python train.py --width=512 --optimizer="soap" --one_sided=false --adamw_lr_other_params=0.0013
Rows from block 4 of a small image classifier, named by matrix and row number. Rows with one number belong to one neuron. Each number is 128 + 24 x the weight over its row's rms, rounded and kept within 0 to 255. All counts start at 0.
Before each neuron's rows are labels from the 100 images, of 14976, where the neuron reaches its largest size: "responds to" is what is common among them. Only what is clearly more common there than usual is listed. The data: drawn branching plants.
# u: gMLP up (value half) (model.blocks.4.mixer.u.weight, 512x512), inputs 128-255
# v: gMLP up (gate half) (model.blocks.4.mixer.v.weight, 512x512), inputs 128-255
# out: gMLP down (model.blocks.4.mixer.out.weight, 512x512, transposed), outputs 128-255

responds to: wide
u.122 [118 128 112 163 127 129 115 136  97  76 132 128  86 144  97 129 121 133 107 162 153 133 204 128 114 147  95 127 154 111 156 156  98 167 143 167 124 141 120  68 175 132 106 132 110 125 114 160  93 169  82 111 116  88  89 122 131 114 128 108 117 142 147 157 146 124 109 167 120 112 135 153 110 123 133 135 108 116 174  93 153 145 139 140 122 141 133  99 124 146 149 111  81 112 136 126 117  98 104 146 101 167 123 167 134  98 139 138  95 125 125 125 119 119 145 123  92 107  91 150 107 145 128 118 110 123 139 161]
v.122 [155  90  93 143 129  87 136 139 101 138  83 122 117 140 114 120 169 106 137 157 145 114 156 156 136  71 128 128 137 103 143 115 159 122 146 106  89 144 106 110 156 143 136 174 154 123 142 125 122 150 127 171 157 111 136 117 128 164 153  87 126  80 107 122 141 135 130  99 155 148 151 154 133 142  88  97 125 128 153 117 175 103 152 120  96 130 125 116 140 121 157 125 147 116 129 121 146 144 106 145 117  98 131 109  98 136 141  99 116 138 141 126  96 167 119 134 156  77 160 124 127 160 130 141 126 127 118  80]
out.122 [ 94  96 116 106 128 167 132 108  78 130 173 143 164 107 118 145 128  87 160 119 138 131 122  95  97 131 109 122 142 129 102 115 146 136  73 143 140 131 139 110  80 150  73 161 137 192  94  97 152 141 126 153 138 142 115 155 153 127 121 108 128 142 140 180 109 143  97 173 119 137 133  82 119 141 109 147 121 108  99 140 149 109 113 113 126 120 106 163 130 105 149 159 123 109  91 137 110  84 147 151 140 144 110 114 105 191 111  85  96 122 165 168 105 129 114 145 113 104 142 134 150 153 126 102 122 166 108 121]

responds to: two-way forks
u.218 [117 159 108 119 118 145 126  95 180  92 106 138 122 111 147 150 123 110 129 100 148 106 143 113 180 147 124 103  74 147 155 170 156 126 124 155 124 158 151 145  95 175 148 156  97 104 147 120 158 200 149 113 141 125 142 123 122 106 109 135 173  73  87 104 134 143  72 133 124 113 122 173 167 132 147 128 152 148 109 101 137  89 144 174 118 113 190 141 165 147 115 100 135 112 130 136 170 115  80 121 124 171 132 178 138  97 128  93 121  85 150 166 143 130 122  45 167 145 100 125 158 111 138 123 131 152 125 117]
v.218 [147  91  86 110 144 145 138 135 159 125 151 124 144  95 142 106 143 155 123 133 120 137 137 164 110 148 167 121 133 141 113 122 140 113 104 128 151 143 139 123 126 114 137 114 103 156 107 111 172  91 164 154 108 101 114 155 152 174  92  87 122  91 178  92 136 122 121 101  99 121 113 180  86 145  70 176 114 128  84 146 146 120 151 137 113 111 111 152 147 140 131 130 156 123 152 114 105 130  85 145 170 153 105 160 166 100 128 143 112 153 139 177 133 170 141 129 127 119 146 151  93 119 169 126  91 113 141  88]
out.218 [107 120 139  80 158 116 145 184 173 141 150 119 146 121 126 121 108 163 128 123 125 133 130 124  98  96 141 125 136  92 135 121  94 130 141 150  88 134 119 153  94 130  91 140  91 128 126 116 112 153 158 134 166 166 139 101  85 161 175  67 131 131 110 157 158 137 125 110 112 121 154 119 132 143 149 123 173  88 101 136 132  83 104 132 113 142  90 155 141 164 183 144 128 131 140  83 119 115 147  91 110 108 115 140 131 149 127  72 151 155 105 150 134 150 153 127 107 139 167 139 105 120 139 137  80 100  85 132]

responds to: wide
u.310 [141 128 109 138  99 146 117 142  69  91 135 145 135 102 140 136 116 138 158 121 182 108 126  88 151 163  97 124 102  96 104 112 142  86  98 129 149 211 103 125 137 167 146 105 161 129 141 129 116 155 184  92 145 105 128 126  81  99 145 138 141 150 199 147 109 155 133 149 141 110  79 161 164 148 111 150 145 132 127  97 161  84 106 135 116 121  88 152 189 112 110 138 111 124  99  99 146 105 132 132 147 150  97 134 128 101 140  62 120 164 133 112 119 113  96  81 155 165 135 149 103 119 129 131 140 129 130 122]
v.310 [171 119 151 100 124 104  81 100  97  94 160 161  94 118 178 115 128 106 135 100 107  92 169 123 130 139 136 134 137 148 135 139 114 139 121 124 119 124 129 135 126 157 131 153 130 112 168 121  86 133 132 116 133 147 167 108 166 152 136 112 105 140 116 112 121 127 160 159  98 129 148 135 106 104 116 103 155 164 128 159 145 112 187 130 172  66 154 194  98  93 144 136 104 110 133 137 123 140 138 146 105 157  87 117  68 111 137 105  99 147 162 116 117 137 187 130 128 164  97 104 135 106 128 124 126 122 135 158]
out.310 [ 93 169 137 156 134 109 137 104 129  92 149 139 146 102 120  92 102 111 129 132 156 104 141 173 126 167 130 127 119 160 111  99 133 185 177 141 120 162 125 123  92 125  95 122 111 111 153 143  91 117 127 156 112 125 108 128 115 122 157 167 120 148  94 141 137 147 127 111 125 150 101 112 112 105 134 139 103 132 139 185  62 124 133  75 118 108 148 141 168 151 166 142 117 121 118 122 155  96 139 108 124 129 160  89  84 124 120 166 151 117 103 154 106 111 129 160 140 114 157 120 141 127 152 162 136 136 134 150]

responds to: leaning right
u.427 [119 145 153  94 129 181 104  91  85 134 144 132 139 110 103 150 112 106 141 113 125 150 146 126 114 103 129 127 127 102 123 135  76 139 118 157 100 140 114 105  83 163 104 128 120 150  84  88 124 110 129  75 119 116 121 173 129 138 147 136  87 109  95 185  97 109 142 128 111 160 163 112 158 180 116 117 122 128 123 184 119 119 127 180 113 144  95  82 113 146 147 185 160 157 103 143 113 155 154 107 202 151 124 111  90  92  77 179 108 127 140 128 121 124  83 147 172 114 169 143 123 117 106 141 112 109 134 136]
v.427 [127 118 137 138 148 130 118 111 120 128 129 120 130 122 101  97 161 166 132 134 128  97 136 132 103 131 133 120 178 118 143 141 156 133 110 100 117 167 105 185 132 128 112 124 130 136 109 184 151 125  97 120 104 137 165 136 116 125 107 128  89  99 114 145 111 118 144 150 129 124 108 115 114 151 178 156 136 164 126 194  88 149 173 153 146 113 140 144 119 131 152 163 108 127 124 138 147 149 119 118 145 121 143 107 109 131 134 103 105 131  78 104 107 163 136 133 128 121 101 145 121 109 103 163 114 110 135 131]
out.427 [129 116 126 132 132 106  98 130 110  74 142 115  98 133 141 148 112 125 145 116 108  95 120 140 134 118 125 142 150 121 180 148 128  90 125  99 145  88  90 171 150  79 188 110 137 117 159 156 127 128 135 156 123 116 129 132 154 128 162 107  81 153 118  96 160 129  75 189 114 124 133 124 139  87 140 168 150 146 109 132  82 139 149 136 116 136 119 174 127 132 136 126 148 159 143 148 122 153 141 141 159 107 115  93 104 170 144 122 122 163 122 159 122 130 163 141 110 154  84 152  88 114 130 175 145 158 128 181]

responds to: two-way forks; autumn leaves
u.83 [152 142  93 113 112 118 129 130 125 133 102 166 156 140 172 135 167 143 147 144 153 132 134 125 163 120 132 126 129 169 132 146 142 112 129 115 132 139 150 143 123 106 172 131 128 104 131 168 130  94 118 140  98 134 102 103  82 139 128 153 109  62 112  74 133 118 123 130 156 146 127 129 107 109 105 180 141 110 154 126 120 129  78 149 117 147 147 126 114  99 136 151 134 167  94 129 114 134 131 147 106 131  85 123 106  71 156  90 137 113 125 106 137  88 160 144 133  93 107 115 111 153 144 120 134 144 162 187]
v.83 [149  98 122 110 103 151 128 145 155 130 129 134 123 139  89 164 133 116  96  97 132 126 142 114 125 129 143 109 153 125  80 139 149 135 162 110 138 166 141 168 135 114 111 136 122 167 123 104 125 119 129 128 126 144 102 132 138 146 124  71  86 158 161 142  83 104 132 145 147 132 128 143 137 113 143 131 154 144 150 132 118 124 150 145 102 135 150  89 106 133 113 139  91 111 102 103  90 128 140  38 109 104 134 138 150 109 127 169 117 157 140 136 159 124 127 161 175 149 125 146 130 113 176 136 104 142 131 119]
out.83 [ 87 115 164 113 126 162 127 131 121 154 161 139 133 138 131 133 124 148 165 118 165 116 147 150 154 111 139 126 124 127 112 100  95 143  79 101 132 125 132 146 136 109 102 103 128 165 105  80 114 153  99 142 134 116 159 118 152 134 143 138 101 125 144 134 176 120 156 120 121 127 168 115 157  94 115 145 159 129 129  76 131  80  88 111 116 125 149  93 149 128 172 152 133 148 132 128  54 131 157 149 114  84 131 108 135 132 153 161  65 170 144 187 123 151 161  97 120 114 147 106 135 115 144 115 131 118 151 132]

responds to: two-way forks; night; wide
u.298 [124 133 143  93 135 136 129 190 165 120 155 144 178 116 103 176 148 151 146 113 131 136 106 121 119 118 111 151 141  89 128 122  82 140 121 157 123 167 171 140 163 135 118 112 172 110 157 114  98 144  97  70 142 109 114 187 100 147  73 126 102 125  66 104  70 120 130 123 135 124  97 111 139 132 142 133 108 113 116  90 116 116 119  94 129 101  75 150 122 114 121 105 118 127  97 109 148 138 108 152 154 123 127  79  81 137 155  94 150  95 152 157 113 152 116  96 173 123 120 122 127 102 115 159 130 178  86 146]
v.298 [176 122 128 106 126 135 155 172  78 111 164 102 146 134 121 139 116  92 143 110 108  87 166 120 111 108  73 142 101 105  55 103 136 102 112 101 117 104 131 153 162 154 136  78 179 137  95 117 138 135  97 104 174 159 138  95 121  93 105  75 142 129 110 105 173 149 151 134 118 123 161 135 126 114  98 124 143  93  76 103 123  82 129  89 123 114 184 107  94 119 136 118 131 112 134 148 107 175 155 172 171 118 129 143 171 145 120 165 110 146 128  96 144 135 127 154 137 128 116 132 117 126 180 109 104 139 137 130]
out.298 [103 128 158 150 117 103 126  73 126 152 144 130  68 131 113 146 103 127 150 108 127 147 155 166 129 143 144 108 135 119  66 128 132  90 159 100 115 135 115 140 125 116 132 128 133 125 133 131 123 133 115 172 105 142 134 129 136 138 109 139 120 115 141 124 125 131 125 118  84 144 128 125 142 122  98 148 102 152 137 107 138 119  89 112 144 132  97 173 188 145 162 123 125 128 140 177 121 123 155  97 149  68 135 169  82 119 103 133  95  83 105 112 129 101 114 137 163 124 137 137 120 147 156 130 106  91 143 136]

responds to: wide
u.322 [154 147 126 127 100  62 122 120 117  89 107 120 135 131 169 164 120 162  88 148 152 124 126 135 116 164 110 202 119 104 114 116 134 155 116 145 146 146  73 116 105 105 161 141 184 120 110 149 145 136 117  82 154 133 136 110 134 124 121 156 134 117 149 169 120 126 132 167 120 141 118  95 125 148 118 144 166  98 146 161 166 144 149 135 105  99 145 121  99 148 125 114 113  99  83 128 188 164 132 136 131  74 157 117 144 150 149 132 152 123  98 108 136 138 120 147 117 136 122 112 118 152  98 109 131 104 133 111]
v.322 [128 137 132  78 105 109 149 136 135 136  98 136 121  79 107 123 116  81 111 100 141 145 148 137 122 118 108 158 162 134 158 100 124 126 127 118 121 149 165 136  95  55 128 149 126 159 136 151 145  95 154 174 123 193 119  91 140 139 122 105 187 135 150 144 133  71 138  86 149 109 161  93 120 137 130 150 167 151 155 153 114 132 116 110  88 105 118 156 101  88 129  97 138 122 136 137 160 124 136 125 124 150 150 118 165 158 121 182 106 125 137 124 109 169 132  75 150 125 119 146  73 124 106  93 115 109 126 134]
out.322 [109 127 155 114 141 158 111 156 126 111 144 110 132  64 166  74  73  79 140  83 145 141  98 120 130 111 127 140 119 150 124  92 165 118 139 142 133  83 111 143 128 146 110 114  97 151 125 132 169 140 155 109 178  91 109 127 150 164 141 127 134 176 140 167 121 123 122  94 126 141  70 158 139 117 132 141 152 116 150 148 150 115 160 126 133 126  94 122 116 129 135 123 153 157 126 131 133 176 163 123 175 158  85  72 117 136  71 136  91 127 108 153 166 119  90  96 156 167 152 133 123 117 168 124 140 123 134 104]

responds to: night; wide
u.105 [112 163 127 145 136 126 130 113 133 115  82 104 111 102 108 115 142  94 177 123 146  97  53 107 119 158  97 146 113 128 114 111  84 128 107 185 111 161 151 142 145 113 117 133 108 132 139 146 125 136 131 120 124 113 174 167  81 156 132  90 176 111  90 123  54 161 182 111 102 136 132 172 164 149 124 149 137 137 178 112 148 155 124 138 126 104  89 148 132 150 168 142 106 125 113 131 165 172 151 135  90 138 130 125 107 120 138 120 162  91 141 155 135 122 167 125  96 136 161 137 119  88 140 139 136 150 122 162]
v.105 [ 59 134 132  96 171 131 121 169 120  95 121 133 136 130  95 155 151 140 129 115 105 141 116 101 137  93 138  99  85  85  91  93  86 131 117 164 108 120 153 108 105 157 172 134 147 146 132  86 123 169 126 133 129 126 133 126 111  87 123 119  81 123 111 161 114 132 126  95 118 119 166 115 151 129 137  89  91 106 168  72 136  99 134 133 175 138 113 121 133 132 140  80  97 130 110  99 107 106 144 152 137  99 113 117 156 116 145 170 148 110  90 119 141 193 166 104 123 148 157 152 116 132 112 103 118 129 157 118]
out.105 [120 150 135 129 120 139 122 139 163 129 109 136 116 123 133 138 141 149 124 130 127 107 119 129 151 101 107 131 103 153  81 105 146 120 101  98  70 156 142 102 123 149 121 138 155  88  89 122 147  77 147 114 139 135 121 132 167 105 149 147 114  94 167 122 120 124 100 150  91 136 118 115  76 129 145 136  95 128 119 167 157 128 108 113 111 131 100 118 131 130 125 108 107 121  81 130  88 102 115  53 171  56 131  54 149 152 112 106 124 129  89 137 124  88 142 122 150 129 155 146 114 139 146 131 109 108 139  91]

responds to: night; autumn leaves
u.410 [138 156 129 111 126  76 145 129 116 133  99 135 110 121 116 143 102 126 123 157 108 112 114 116 124  75 112 149 177 164 164 110 155 124 120 135 106 111 103 109 121 101 165 147  93 138  90 125 117 145 164 133 129 131 135 116 114 133 105 116 109 165 156 138 147 121 130  91 116 142 138 115 133 126  80 184 124 119 155 145 117 147 165  98 133 101 133 124 104 117  74 118 109 139 107 126 100 132 119 138 141  85 137 106 180 113 115 169 157 140  98  89 116 143  95 115 108 110 131 125 125 184 100 134 129 144 128 169]
v.410 [125 124 113  92 162 160 128  55 133 107 145 123 131 142 181 104 132  94 132 138 110  89 131 138 133 118 142 133 136 134 150 127 146 111 131 148 123  76 125 113  96 125 104 153 125 143  80 132 114 138  66 143 127 115 117 117 160 108 136 165 130 107 106 123 107 134 127 120  92 128 137 121 161 120 136 115 134 130 121 162 131 149 142 102 120 137 137 151  95 140 138 141 145  99 189 149 123 165 103 145 123  99 140 116 130  99 144 100  66 136 137 123 144  78 159 149 173  87 142 118 115  93 198 173 144 149 150 107]
out.410 [142  90 111 168 150 176 140 146 132 141 146 147 128  69 120 111 163 141 121 134 106 124 123 122  96 112  96 112 118 114 112 141 100 135 140 110 113 194 141 160 164 120 116 101 134 126 121 139 106  99 128 108 133  90 130 120 118 187 120 144 139 139 130 139 108 122 156 157 162  88 134 146 129 135 134 125 147 109 138 125  85 179 119 163 149 150 136 144 119 135  98 162  86 148 147 158 178 149 137 130 138  90 162  82  91 190 128  90 111 136 180 123 139 153 105 129 108 125 166 108 152 104 154 144 130 115 136 104]

responds to: wide
u.91 [173  86 111 132 134 104 123 105  97  91 170  99 141 143 135 141 126 101 128 141 128 165 146  92  81  93  80 146 130 119 185  95 109 151 109 129  91 152 119  85 147 145 143 135  89 131 126 125 113 129 125 141 144 152 107 147 109 144 121 107 195 129 114 120  64 127 115 127 110 138 115  98 103  97 118 137 108 116 116 128 106 130  88 126 140 118 126 175  87 133 125 128 133 105  91 132 141 147 173 194 105 117 162 119 181  91 109 145 194 151 111 149 110 143 110 164 135 117 122 137 117 153 167 156 130  90 103  79]
v.91 [143 118 139 108 139 134 116 103  98 117 112 117 108 132 136  85 107 147  74 125 131 110 140 116 101  77 109 128 127 152 116 176 156 103 115 130 138 153 105 143 136 128  93  92 108 144 141 148 128 114 172 121 135 139  68 102  88 151 160 118  91 103 163 149 133 130 136  92 166 176  75 111  95 143 146 152 146 139 107 167 149 148 150 116 116 146 102 123 147  98 159 122 104 149 128  98 139 143 141 163 141 134 135 105 127 109 119 162 151 104 104 158 132 150 120 162 112 153 126 111 135 122 145 115 115  95 115  83]
out.91 [118 139  74 128 116 163 131 111 204 117 121 137 176 150 106 142 141 131 137 129 153 169  89 114 148 133 147 137 141 123 126 107 161 116 143  71 124 151 111 110 145 164 123 114 102 156 145 133 139 140 168 128 120  65 146 122 146 120 115 114 124 159 113 121 102 142 146 116 115 149  96 151 120 160 139  76 140 143 101 160 167 114 126 144 148 178 117 115 113 125  99 148 169 125 114 159  89 132 126 121 129 113 131 127 120 109 105  87 105 136 119 156 115 177 104  93 153 130  94 119  98 128 117  94 171 108 141 125]

responds to: night; wide
u.235 [125 128  95 132  89  71 134 131 158 136 135 145 144 107 150 140 108  99 140 119 156 137 116 144 128 120 108  98  67  98 194  86 101 154 125 156 121 150 150 157 103 113 119  90  80 113 115 137 151 142 133 160 141 162 122 138 172  92 116 142 122 123 158 130 164 151 128  97 148 147  97 148 132  64 137 113  94 100 126 120 149  88 172  95 139 101 135 151 139 118 150  95  89  86 152 130 122 149 179 110 144 120 133 149 166 128 137 189 155 115 132 144 101 148 135 122 146 103 109  93 158 123 149 162 160 135 107  91]
v.235 [141 149 170 140 141 135 125 111 112 122 130  96 194 141  88 146 146 162 136 129 112 180 160 122 118 143 121 129  89 123 106 121 145 122  93 127 117  80 108 132 133 111 128 127  83 139  93 110 195 123 113 135 130 158 104 114  90 140 125 144 119 126 165 130  79 151 127 172 133 109 165 136 131 107 172 123  87 113 112  97 138  99 122 133 128 172 132 161 139 127 104 117 106 134 191  98 121 139 168 137 112 118 108 127 145 160 132 123 106  92 135 183 118  87 101 112 111 131  85  90 171 136 122 132 146 170 175 101]
out.235 [139 138 149 139 140 133  92 103 127 110  93 133 151 117 145 145 102 165 134 144 125 137 137 146 116 126 159 126  98 145 138 126  84 132 111  77 158 183 118 104 140  97 109 142 149 106 101 133 131 132  82 106 127 140 207 157 131 117 120 159 132 125 166  96 125 112 139 121 152 123 140 156 141 123 134 160 125 136 128 126 132 130 151 126 121 119 144 169 108 150  93 128 110 115 106 140 150 164 106 126  95 102 163 107  72  95 140 136 112 155  71 102 137 159  81 169 162 150 162 143 155 140 124 160 106 130 108 124]

responds to: night; wide; pink blossoms
u.272 [105 144 165 102 129 173 132 162 146 141 163 134 133 146 158 137 157  84 140 130 143 136 116 158 144  95  94 150 136 100 174 107 118  95 109 138 118 140 126 125 124 128 143 106  88 152 121 118 131 130 147  91 173 128 127 138 158 121 104  73 175 115 142 131 148 138  95 102 137 134 164 126 146 160 127 172  83 166 153  93 118 124 164 122 129 163 174 156 157 140 156 111 128 115 113 141 119 138 110 124  91 148 143 107 107 101 113 214 144  99 111 104 149 119 139 104 101 173 137 149 111 123 154 160 127 125  91 154]
v.272 [111 129 113 122 153 152 138 143 121 152 124 109 125 136 114 113 130 153 147  98 130 128 176 103 133 177 124 116 119  86  89 109 126 163 154 119 106 127 157 111 145 153 124 163 166 111 108 151 118 136 116 143 168 170 146 101 112 143 123  95  97 110 113 121 160 164 111 119 174  75 109 128 115 159 119 114  75 107 156 102 137 139 157 154 140  82 100  89 128 102 114 101 114 173 145 142 110 101 152 110 131  96 117 156 143 127 116 109 136 154 121 130 118 130 143 113 167 125 112 123 103 168 139 143 102 114 112 136]
out.272 [ 90  76 102 148 142 153 118  91 144 116 140 143 118 110 145 127 164 174 125 112 155  78 133 122 119 107 147 126 133 132 136 131 155 121 147 127 159  74 117 125 126 146  97 118 132  97 166 111 169 101  96 152 134 125 143 121 114 121 157 113 181 115 150 151 109  98 151 107 145 125 144 101 109 155 131  93 121 120 143 171 127 144 151 124  75 139 113 150 122 124 110 122  89  89 132 122 128 133 115 105 105 122 113  84 130 155 147 123 158 165 117 106 125 143  91 152 128 114 127 117 174 132 137 121  81 111 120 117]

responds to: night; wide; green leaves
u.454 [ 83 141 120 148 113 133 102 100 167 117 160 103  86 119 170 115 132 128 102 173 137 117 106 159 125  65 168 115 124  89 147  97 113 106 124  69 110 163 153 112 140 143 151 115 123  97 164 148 117 125 149 119 145 105 116 116 115 150 140 106 111 107  90 114 125 125 102 135 111 130 130 104 152 121 125 148 118 148  99 133 112 111 103 143 134 130 107 149 113  53 134 102 159 147 119  85 140 169 144 146 138 180 158 131 110  74 119  81 139 116 141 119 122  99 166 130 124 115 147  83 116 114 139 116 114 116 135 180]
v.454 [140 133 100  91  95 144 136 149 121 158 145 120 126 111 159 108 138  94 145 176 121 104  96 121 132 115 130 118 113 128 133 167  96 105 127 128 128 123 103 106  98 145  96 164 184 119 110 128 110 145 156 124 146 142 160 162 165 138 135 104 165 112 128  94  78 108 128 153 112  84 142 113 157 139 116 129 148 124 134  61 158 123 133  99 151 151 135 111 147 126 106 163 173  93 102 143 111 111 170 150 122 109 138 117 162 143 138 165  99 137 106 119 111  88 121 122 156 153 138 132 121 128 117  62 102 147 127 121]
out.454 [144 103 121  87 121 163 111 123 117 114 134 133 140  91 155 165 140 175 169 141 160 166 127  83 128 152 113 139 125 136 103 117 127  53 135  90 141 122 122 129 166 166 146 107 118 150  78 150  97 122 147 147 112 113 152 116 145 103  80 188 115 102 146 117 141  98 166 159 136  85 138 146 140 140 103 109 111 126 117 113 117 154 122 144 107 124 103 135 160 141 133 140 117 114 170 164 147 111 146 106 133  61 156 148 141 106 132 144 129  82 100 127 110 152 131 130 124 105 117 123 142  91 120 110 131 117 119 127]

responds to: wide
u.357 [143 164 130 161 168 101 152 105  93 116 143 110 161 102  96 120 145 122 122 118 132 132 120 175 108 153 142  96 114 145 147 142 118 131 147 155 154 148 128  76 105 154 148 122 137 138 111 100 118  95  86 111 149 140 135 145 126  98 154 118  97 156 128  83 124 134 159 182  93 132 190  91  91 113 156 110 117 122 140 146 146 127 106 164 114 170 127 229 102 121 155 107  95 138 179  86 160 131  95 132 131 117 141 138 129 102 108 107 127 134 129 137 115 130 122  96 108 105 145 131 101  79 101 175 140  73 134 143]
v.357 [138 169  55 149 123 128 140 157 101 128 116 158 128 165 113 121 125 173 121  76 127 148 154 149 148  82 119 123 163  96 124 111 128 170 155 118 147 128 127 141 161 139 103 135 160  91 114 109 150 127 102 138 114 108 135 119 122 142 158 125  85 159 114 136 171 136 152 122 144 102 142 130 116 142 106 123 142 117 139 131  93 134 121 113 132  83 117 125 191 150 128 137 120 123  92 145 115  94 145 114 140  75  90 124 152 113 155 119 166 141 141 116 159  93 128 130 141  95 104 151  95 123 104 165 120 159 150 148]
out.357 [118 132 111 121 109 120 123 142 105 120 108 101 139 134 158 143 114 134 108 137 120 115 134 132  94 166 149  97 130 187 128 147 164  93 171 130 161 131 109 116 137 147 126 135 150 108 146 101 110 147 123 104 101 154 123 170 152 159 144 133 189 178 135  85 111 118  99 105 150 152 106 146  97 148 140 119 158 141 110 100 125 164 110 128 118 127 105 140 127 122  99 123 158 107 112 144 114 145 102 134 130 117 142 167 111 137 128 113 169 155  93  94 178 138 112 104 163  83  86 136 149 101 155 144 136 177 109  91]

responds to: leaning right
u.388 [120 157 118 122 104 131 123  96 148 189 141 128 144 119 125 122 147 146  83 138 142 117 147 127 141 169 137 148 115 125 126 126 137 107 134 106 101 113 113 118  99 105 158 121 143 108 129 165 138  96 171 126 114 149  91 131 108 144 172 108 101 124 116 172 127 139 120  80 118 106 110 117 135 192 132 133 141 158  99 129 150 106 134 158 119 135 122 198 148 127 111 140 102 115 137 121 138 183 147 126 173 123 116 145 102  87 104 103 127 149  62 151 144 122 165 104 105 117 155 107 128 121 153 148 135 138 109 110]
v.388 [ 99 103 111 136 122 102 115 160 184  93 128 135  73 140 134 151  85 157 143 138 163 125  71 127 123 139 141 121 173 139 133 104 128 105 126 189  88 144 108 116 140  84 146 154 108 174 130  77 130  97  77 110 162 121 135 112  92 122 167 103 127 118 146 166 132 127 148 120 149 153  98 148 124 155 115 110 139 155 124 103 137  66 116  74 133  88 144 108 120 151 177 141 160 140 111 155 102 102 102  73 108 131 102 110  89 114 123 108 164 103  99 132 120 128 124 132 175 160 177 159 136 137 117 133 115 106 110 114]
out.388 [137 124 161 142 147 132 157 118 124 126 134  88 151 137 125 158 133 115 130 148 152 110 105 153 127  91 161 144 113 122 126 116 161 144 121 119 144 180  98 144  85 185 146 119  97  95 142  89 114  77 153 118 108 106 104 109 149 111 152  94 132  89 174 127 130 125 113 129 156  97 168 109 121 144 152 115 142 159  98 115 142 137 113 133 109 155 148 117 116  83 107 113 127 152 115  96  85 134 140 145 116 136 162 107 100 134 129 122  84 113  94 133 147 130 120 126 126 124  97 128  93 128 137 131 123 155 128 113]

responds to: night; autumn leaves
u.305 [132  77 142 123 128 138 165 143 111 136 137  91 175 137 160 127 126 120 121 191 135 135  95 114 143 141 120 134 119 124 150  78 148 145 130 160 124  88 139 157 134 120 145 134 124 123  56 161 122 140 113 126  70 139 159 130 139 126 143  99 115 120 134  73 160 136  96 136 107  73 126 161 165  90 143 141 184 123 119 135 107  72 172 154 141  79 105 153 170 122 136  79 144 121  74 131 122 169 137 136 124 165  91 168  99 153 141 108  90 126 157 143 131 136  95 119 135 137 156 144  91 124 132 118 130 105 134 116]
v.305 [168 119 131  80 146  94  93 150 110 134  64 150 125 175  94 123 149 133 143 104 157 154 169 116  99  97 102  84 132 163  99  95 152  82 173 111 112 155 158 153 148 103 117 109 166 117 100 133  92 153 122 133 132 185 106 105 157 119 141 121 163 110 116 115 140 101 132 130 108 137 113  94 127 134 166 124 141 154 121 171 130  85 166 147  93 157 143 124  91 139 124 123 128  79 130 145  89 130 167 110 122 112 121 116 107 130 120  93 132 112 130 122  94 150  87 148  92 153  92 139 117 126 127 165 117 182 148 161]
out.305 [150 110 152  91 164 138 109 116 152 115 101 131 126  89 104 119  96 124 118  72 147 114 162 135 146 116 133  96 138 127 144 131 110 126 144 137 129 154  99 125 142 158  91 133 162 145 114 138 140 119  96 160 144 135 143 133  93 137  98 165 145 102 100 157 131 149 133 126 145 157 103 119 132 134 115  88  82 150 141 142 133 148  86  99 132 109 125  95 147 140 129 129 163 109 108 135 134 142 186 121 108 132 105 121 142 109 129  68 120 116 103 112 141 156  87 124 119 162 125 143 138 149 128 138 146 152 113 119]

responds to: night
u.66 [142 106 118  67 149 157 110 151 109 101 110 117  84 111 113 158 127 143 108 120 134 141 109 127  85 102 104 151 130 106 145 125 115 157 118 112 127  93 108  98 131 151 188 100  98 112 131 138 118 104 146 140  96 145 158  94 152 127 109 102  96  99 152 115 113 118 141 131 143 125 119  98 160  93 134 160 141 165  96 145 130 132 146 117 113 178 155 130 152 137 102 106 140  94  82 123 111 147 173  92 139 102 140 127 113 132 125 180 138 160 163 136 103 117 120 131 111 147 147  95 185 110  97 115 100 138 116 143]
v.66 [116 137  97 176 144 140 141  60 107 125 102 145 102 129 129 161 186 109 145 177 155 112 142 133 154  91 136  88 139 164 144 124 139  95 155 123 143 103 112 126 126  83 138 143 101 137 145 129 147 112 119 121 125 130 104 139 139  77 131 132 131 141 111  85 182 150 187 148 116 117 109 110 111 116  78  72 142 119 150 103 110 146 119 112 111  87 130 100 144 142 158 150 112 155 112 100  96 122  79 141 145 165 123 134 132 130 123  78 117 141 107 140 136  85  99 121 133  99 179 115 106 115 154 128 135 104 156 153]
out.66 [159 162 137 128 181 148  93 142 186 106 111 115 150  79 124 174  95 106 137 159 128  96 142 117 142  99 146 114 129 116 129 113 124 117 154  76 154 120 151 126 136 122  84 121 112 168 149 140 116  86  78  73 131 130 154 141 118 136 123 138 147 149 104 107 136 142 153  94  98  86 112 136 133 114  98 152 124 118 135 106  93 160 102 162 122 104 116 178 124 158 136 165 104 111 142 176 151 165 128 139 121 123 121 133  75 167  96 142 130 128 110  89 150 119 182 172 115 116 167 115 136 133 145 118 151 122 142 184]